A small text-conditioned image flow-matching model, trained from scratch.
Model: 32-pixel images, text encoder width 192, text encoder layers 7, text encoder norm layernorm, norm rmsnorm, moe soft, num experts 16, patch size [4, 4], layers 10.
Training: soap at rate 0.0019, 16600 steps, batches of 128.
Data: trained on rendered rooms with furniture, 29.3 epochs.
Rows from expert 2 of block 3 of the text encoder, named by matrix and row number. Rows with one number belong to one neuron. Each number is 500 + 25 x the weight over its row's rms, rounded and kept within 0 to 999. All counts start at 0. Numbers have three digits each. After the name is the row's rms in percent of the matrix's.
# up: expert up (text_encoder.blocks.3.mlp.up, 8x48x192), inputs 128-191
# down: expert down (text_encoder.blocks.3.mlp.down, 8x192x48, transposed), outputs 128-191
up.0 093:492526459515500498510485513505496508489527514505547512495470499552469490536514538495515461510517527463500488538497508490471477550515493487529482498530448473498535513502515464534457456474453507
down.0 094:499526455479501461526522483509492485550463542494516516436475502529501511499499466523567536475459522521481530501511522495497500475547504558509519513493495482494480491480519511521474496524512445
up.1 105:500510527448465498559517506495492481499510495511521467494505491526477448507519570516540481500540506512513479508487540488536465469466519448508475490518522502521497515474523512502514521488487464
down.1 092:495517506497507510455476549488481517492480514484465440495526490465513541540479491481490498518547474487503502518477479493499511479487478439466525480530513514482542471493510491516467466515485503
up.2 116:498500487482463495529501497513492508504525513486513460473490455514565435535486520498510498462514502497490485499469579532513518498483495474502496512449489469474496504543535537491510506496526500
down.2 129:500512500497508533502465510533496437509501487524484501542496494497495505512511524513504488511515470497506483487510495470516505500555469496467529435550524523506509501462502470491448479498474518
up.3 076:514523515458484495516485520492532481479523445484466472509457513498501483506519440512513495534465533505468485508547518498491474488503478525488499497464567543509497525513478503533539437482494554
down.3 090:504494455488500489459494488506479529483485489500473489532505477492473504525508468513490467525534528550446484566522497526489483488487534544502541495507492503455498519470505539455512519509515487
up.4 112:515529474501497522482504525499496485503504489498468527477505531530506528491506498496492520486515500445493524503450543551505508537521518491530555508520496530525496520517520478497459506486494474
down.4 106:504475482508506463487538460518498442506495567493518513509527532504488492490489536527530520492513489529503521482534473461476461513496491524508479500507500487541501497483522510515506489513518500
up.5 092:524508500441505527481546501503514497499501493482492474520470537477504474541504479500523459531490496460530484477493491522545533546460463499494460518464542541476511504553480507503533498469452523
down.5 098:459504483496514492516537476493528520475551474536514495500464458509445475536513536483501495462520517523537511533457518495500481479523537525509545522536486512510536442547497485489480520540495490
up.6 110:476471529505481517505504502472559490483470525462496486459501509462493501490490493451516518517502487474514515515506496502522528508499470489496466497535450510479494468508492503491510474493487526
down.6 105:484526501476454508528453493503456497467486500536512510511509494492482491531484511503485527528457512521475537501466501498515492501496518524462533485512516477490459497486515467513459547524522508
up.7 142:480488482470479548536510518479537497468536518495539523501527450497493468546478503510487501497535497487519513534500526501446499462509464549471475491550539497513521504497511486476424549478481522
down.7 132:490540489509537446505496468444510506528526554524497517467495486471495542451510525473451516521477482484459494480505472512516515493519515488496499524466443490497480478485501488459533522495471481
up.8 100:512485531514495511459500531486477502500504511502534503491522500514494479536525517551490530481512543499468493483468488522483521487501496558443509510504522483504496485449493543475517459499489472
down.8 103:458492483515502462495483460470525477470491499484498516494500491489470466472510518534474469419508466513546499490538499507519493497517453515508472489490488497516467486518510482486548556544501487
up.9 106:468511493486539518525526489465490516495554471504554527504492477482444484530467532468517513525464496478483479482486467560507494471523473500515525481501512540487502493488447505507489507482501473
down.9 111:486482521504511474489471452456508468472538501459474534475487510473521504522483505512508519492488504477571491490465557493512503504458496496496482502492468512519472444508487480492497468496505502
up.10 085:512512514497458488492468474513430504505503535513545516500516497479483516502479508541487506531497494515533548478494523510487513509495506501516506495490493483461520481528491432491530481522487487
down.10 086:451446511503545499537503471466535516527457482480453470515488481543497484519488499501496486489483523495486465478531506516511519485479528509520518525432475508511463523502476504474503505485491458
up.11 107:495508459511491514520514509527505501477479486508519468476486471463425517484521522479548520510513507514506579504520448555505495472519488526488465515503477502498518569506518523529488489490514521
down.11 104:526476509491483531526526515514483519510472516510491503503527483555502492515481503515486489548476520483489503508474542489530526457451505480446537459503467519472441494476508477521468498501515500
up.12 089:501485486494497508511503511464516450501491493502515540515514522498498527517538503479499496499465509473444537493508485495509520533486496488538519480503447539495486495495487497515478515473516507
down.12 089:497481488518463442478505466495480491458479497478461495499515534470471455468497508531530508506495489519536508481531513491514466497543481534502509554493498503483510546491544510484510475504492522
up.13 112:522482481475446502473501503503525492519494541526520466452521526542517524499533495518480513501482497521521483500547511511497507493469529524492497504532473507482502518502481507515497538500508504
down.13 096:482569510524498511550445523501454493499505491514498537520522456501490509526457512472482491482467493525514477505467509462481496498516500529513520495544505504504489517486479520560478462541500519
up.14 071:493521488535497549476490528496518497511513506484498508475452484485478491484532431512515492492549514497471479561457524472473516494499492472468506542503497482458497481476462548474496477537489479
down.14 089:494506553515483513513497460481478511506537497489550474509483507478539476510487534519515504563499517521510496445582491509479520503515504452495495499487477491489480514481539489502506502479522520
up.15 098:538486508517517492527526520476406456519457502502572462483504517496469484478513519493490518546533482479478496541472486506485519501482520529508495495524498449509520522525490488495508465520497516
down.15 089:493494512459452499469482527543522536488522516467468516467491494486506503560502532535458520502481483501510498533537541560498491478543484504476539474472521529498441535529492525486481466508498474
up.16 132:506521509517473479461485519507468479533454497535515523499489482486509508517479442566494516496484520503525537487517477536534520484481492533511505486532511512489497519437455555496486497492488480
down.16 112:496477507500521510505519486439503472461483511530516489462488467475475506494529502518498473465522510493465482488477521470542522525530524537491466511457547494509506518498509483494497530514495563
up.17 066:502510501474480496539475487458466559532535522508527481516515496486416501516490488506529520519502514477482530546520520515525508526492490550475498524504506500470510526476483469505456505539497480
down.17 094:497498488509478514526527539499482488517513542511462488500504511511530530521555527497517501524472464480460517492515480529457571476486519488499498531468449500494454477574503541479508519486513502
up.18 077:488500498505499491551499483511523501499489501477480484526490520476479521474528506471493546482561524523511524466527511502463501468496487503467491517478484486499479530470462521467486502515456512
down.18 088:524519486491513518508462524507486500525476462489481479516491451481499526535523547515507489504479489497476536518506483503518525463512537485536492453530506486494479447521528474522488495492489441
up.19 079:521476501467457527497498538515464466513475474464486488497478482512486496529602479532476509523511510515504488515497483512520520461485484507531507454522525518455517494493539516509449484487475519
down.19 091:501554543472508503482521491504482535519506540480495553499471507485514515521466492495514477479467520471487506514491515489511469460502460476502506562484463496505530527505517461505494491512535492
up.20 112:539446521504439537483467541517517530471520511546516509503503473516434499470504527504464506515482511532495540519527501504505462492529520507500517530491513516483494537521461516488483479527515498
down.20 106:505523446510515485480460452462464496554517531494525508503512494491487497488506487533555479517520484511470499489500453511456519518514464466507468529534466505506507481543525488518486500528507501
up.21 095:505510500527511462488498516492468489498538509496498487547483523496491505512493503511475494537533522484472494507500529516465526496464499501547498492477483485500513571479544484509533486514472516
down.21 101:528498439488492494486514497484486533519499487492514517461483493526505515500520507557516515477485508516494455501475512501498498456544487481521503515497496529492541510495506513521518527467520540
up.22 106:495514520489451463504465509481542488485519481484504547506503489510475501491517503469482515506487481475534480494498521528492541542457479520530506455482445494502529498492533512547521529526479484
down.22 104:470469496488527522495492467498488492486532514515455515526560510454472500490511535530535528488512505462527497506467475489477498498553475497491515541447555489507510476481468470541461535502468495
up.23 080:514483537488514512518473536496490531488495487452533505528482488473539501507526439483551499508501510534495542471478471501536521443484466463497480544494555534469490476502465511537519541466509470
down.23 087:503489444504474483470523498509484482460533505523487488456482529498481489507465576524454486519477512491492487504483528520497493522520500507478509521476473484486523486489526522507509481487458511
up.24 121:487515496502425501502511472522487489481500529503500520493536495495433476524502493532485525491468477465480515516514496511574499527546477492490513480531509553519532555473520460485469512511505534
down.24 111:511464494516522517465495531487482453505531512505505499527548502500479536517505504502517497532489537492493466460546505478429466505488495493525529497483529490505507481523502555517441454470450458
up.25 089:485467528475451511529520510467493540519486504515501453537505483518477453515517494478492470482521532489490491484510508480507514516483501501511495512554533476514504559507478508501533472503509510
down.25 085:519544504502499508554462517499497480525502526489448566532502541510509526567528520490439516537485462495473519477493519512457528489485499466467504531482508521465524465529534490537484455481501530
up.26 087:457489480489465548552467479460524480479523472524486543510514491496488521520497456486486496457511520465490464508482501522458484510456473522478490539501483481499536480496492469499516517460498521
down.26 095:536485523478501474515513467501524520516489468495485511517487484515489471515550541482440501525488496487488516453523500527543501478525474496506550547485499532509485461532469500482518534460524492
up.27 091:505501515517468524515490514482505546515515488508500477474515539537503515543516488518505535487506499484466514530483502516501462506516481519490521484476472506495548474522486501496517484553486499
down.27 086:550496490498485500521470455515515486463494493483482565492493482512503472514474542522498506559501499443488524507495480499499487498482457505465483514539525475521518488516527491494514536488477493
up.28 071:524492520473480518519493483494468516497514511523488452502490524530463509546524457527505540514522512499546490497479485497496495501507475460516439474482538513514484510471518537509495448529508472
down.28 078:545551563530492483475499514510466492473500501465451505518498497473452519521514551481506508496462483472536556513507513519499476510496492520474559524535477494492482514525508517500484492502462472
up.29 090:484487518497557512505510520508518501481495511499491493489510538460473478505497510515488494516510484485512484518463489552484505516478481523486532594469483486464505484520439520482539459461459501
down.29 099:504509487503460471515483492512484509518510507488469458470474545495519491542514556498474504490519529515509509468463521484537535479503472497466504487476503490490533482547481499521505525484536501
up.30 106:530486517455489528471491485502489525487515485521486463487516480479495481495477435499524507488520527507531531515488507525506481475543496513486501500481487479481505471493494503507498469539470545
down.30 097:485553451515538464506535534507495506467494475499472497525493541540524483504494520510456486464463488508539489520509520499476524478498498500528491506502454488486522499554512481511525510496490477
up.31 067:503508511443501498519472501499493477497518504514533458515498520519474485485508484522493478514512513472516471513485503532539518483470491484451541480502506478472515477516467474467493529490506495
down.31 079:527543453521508483536464460565507491534478527496495508440475488480481484528526543535503501505463513520469518491486517473495489483520447502520508495481515494481525510546476498545479521508505470
up.32 158:498497479446487472496502484498537459480470500448506495502511477487528498505474530480467519523499553494525541477560512521508494518503513492532515492504498491487491550523484489529515510498466501
down.32 132:500468487512449523507514506462534471494488495534535497546462541504476508442509490492508473475533515509457489502467533481505494567485510478523487512495486485508496479471533472462476517521503496
up.33 118:520521497493510504495501566509498507499524525440498508497528495483450513519477498508516502470507464503487486490502563501506537542505482526515549451480504500462539521509509506541486493505496540
down.33 111:525472476513481479511493481485494525471513537498519503508491508511494518496492513501464507470555519504512519504485533507518526490476488497500472505461497472511509534493472503514473483504523471
up.34 080:488485486496451517507461527480513568467514478523552455502527503498466489476552463504495509546511491507510488491495548503526501495483464494503505498488494495483506440490505477500466472518441508
down.34 091:512518512526538489472519494486509469522517501460473491533485475494464533543459537501486513435518508511531537457472474486466483497502521485484516500535503494548513506504488505469495519534526518
up.35 093:485497464499522488507476502493472529497495489483487524538514518487499500496484503505488519506491508473466479504507497530500489511497480520506561476502509540478481506464477481443487461543496492
down.35 092:506531532497503512468444505496472490492474504522486531513483491489457485489451543517508470489500471471494476532503489495446507472533501448493508509539497498478484457517502500453508518491481504
up.36 082:497476530465538506476525490479487525502467524456511465510516485456442504507507516493484512491470507457505473474509497482481539516492503523502521493499515490491528461562539492524590534520496499
down.36 094:517491499466486494498481456526474568522535459538513504465495469493475524516513551488496525491502486504488499501447497554556491493516506497493497498475490449494526469505472502505541498500470483
up.37 075:518485507468524556516503497452500471458483516478544457485467510524439515506530522467492504480478485545561500510507532515492537494433523494513496542494516510491525494503467500453453494494540514
down.37 087:465509533527498458533529508510447526467522476510470506464488513469534463523514503526474558494486522546480534522478506529514526525523502531496506527508525511525495475526505482522530479482489466
up.38 077:485529460498495510533505458485516468477496515509476470502489497472496498493519480557507481500549500484499502493501477504520486522484478500494507480502486455506467488485485488500499445477476505
down.38 096:499505510512486552523524524507519491505505485516509528486496520525472482545536529524538510518521498503480498536502491502490531504517490527485577495481542486519504498487464466532466525457460498
up.39 120:478505495522460525518483513472542523507486502508517507502496526525517512504559529470498526493509522504479508533436486494468523515486485503507494458473527505519536469491472463548482505512498510
down.39 118:498483417501449527498534477499479491488489468490467480478508501498490519526480533550496519488453487490504530466546532498525495509528457490482535498472545503509478458481485502481484500509496510
up.40 089:525518491498493506549541504504487484515491525536475474516491520516453517507496484526497489498457510478510535500542525511473524512497468533485549451556475544521430488481465514514512502521490494
down.40 092:515526519461448523448501515523521525516475462501439476507446506495463489473494494512491515521553490502486482558465499538508503465499518524507480467501503458487499461535481490511491506525522516
up.41 100:478542481453491494544485542471492520460509501521539505493504543548527481515523568519519502482497477496473462512489515509512523515518462529497476481502509502499499481491491513487507490552452528
down.41 103:499498482540506513511492478529484514537474503463475478495539487501515479501486503495511501526452526463423562488511505526468564495480446511470531563545512502489534524500501513490504504503520456
up.42 110:504478452443517458500532521442484493517535487500503485489496527527526503479498502524538499511529501487503461539426480509503527500512533477518503533536575521476521485503462482498494528490478503
down.42 106:494485479489460516498456476563491504488500465530432506504504507499498514468520513490522527523490499524456494500569544516482481497523445497467514504471409441502459467485480547469532509520540527
up.43 138:540505538510475511503449525499480497493489487507454534536512483499529494495477519528496484470495532489476494508419503499448481508517514519473509518501514524510491472504485536514494512487522517
down.43 115:490539489506547535514525519549487500496492507493463458535499516519576496515512504485517522457497495526513486505601490482521486502459538516500515492461488484514516506525532494498439517523492481
up.44 129:498531464456548435489510491544513500501480453521491526509509508525494508493450516499507506510461525447513511542521494522506477486468501515502477534496522505488483480507483536491543515510523465
down.44 121:524431537471471534489502504514439495485515538502465495494494535530500526474479504506488465525524506521468510493529493511508500553497509528519500508484516525520526529489539483460516499481458528
up.45 083:538523486472535531531505477506511527457506479467513468464472550487495519497515516497533477542500519502503497506446482480537552539479515491492469490501520537500475531486476566486519468535495489
down.45 090:464473471453512524461494492520484502492462457481495502515471487491488515507506521513491501501498495533500494522489491521465482501529499536560488548465524481522537499526510458498541511483499483
up.46 093:482472527528464511548540510473503454539477523477476463500469477477477458488538482538505475514480555509516493518436493513482509494478479528486520517509511486481500503503499505490507457473483507
down.46 089:508508503506504475482505547546516504471516499546497489490536522478536483533479582500502523490467483479461475464568478516478552449489508505516449481518500532459486510537481470487512496521545505
up.47 066:506508460536494518533491493477478492519491489464542506505501511541500541527535557534489523498497458455473490543524507480520501464536468464475478474527516479478448520487498517489503479530479488
down.47 097:481503457518512513530489470486507514452487487552472497490533515511494461547462517523495461525505543476457491503473550560488485503462493520524494559549458485489509460491514500519518555518501531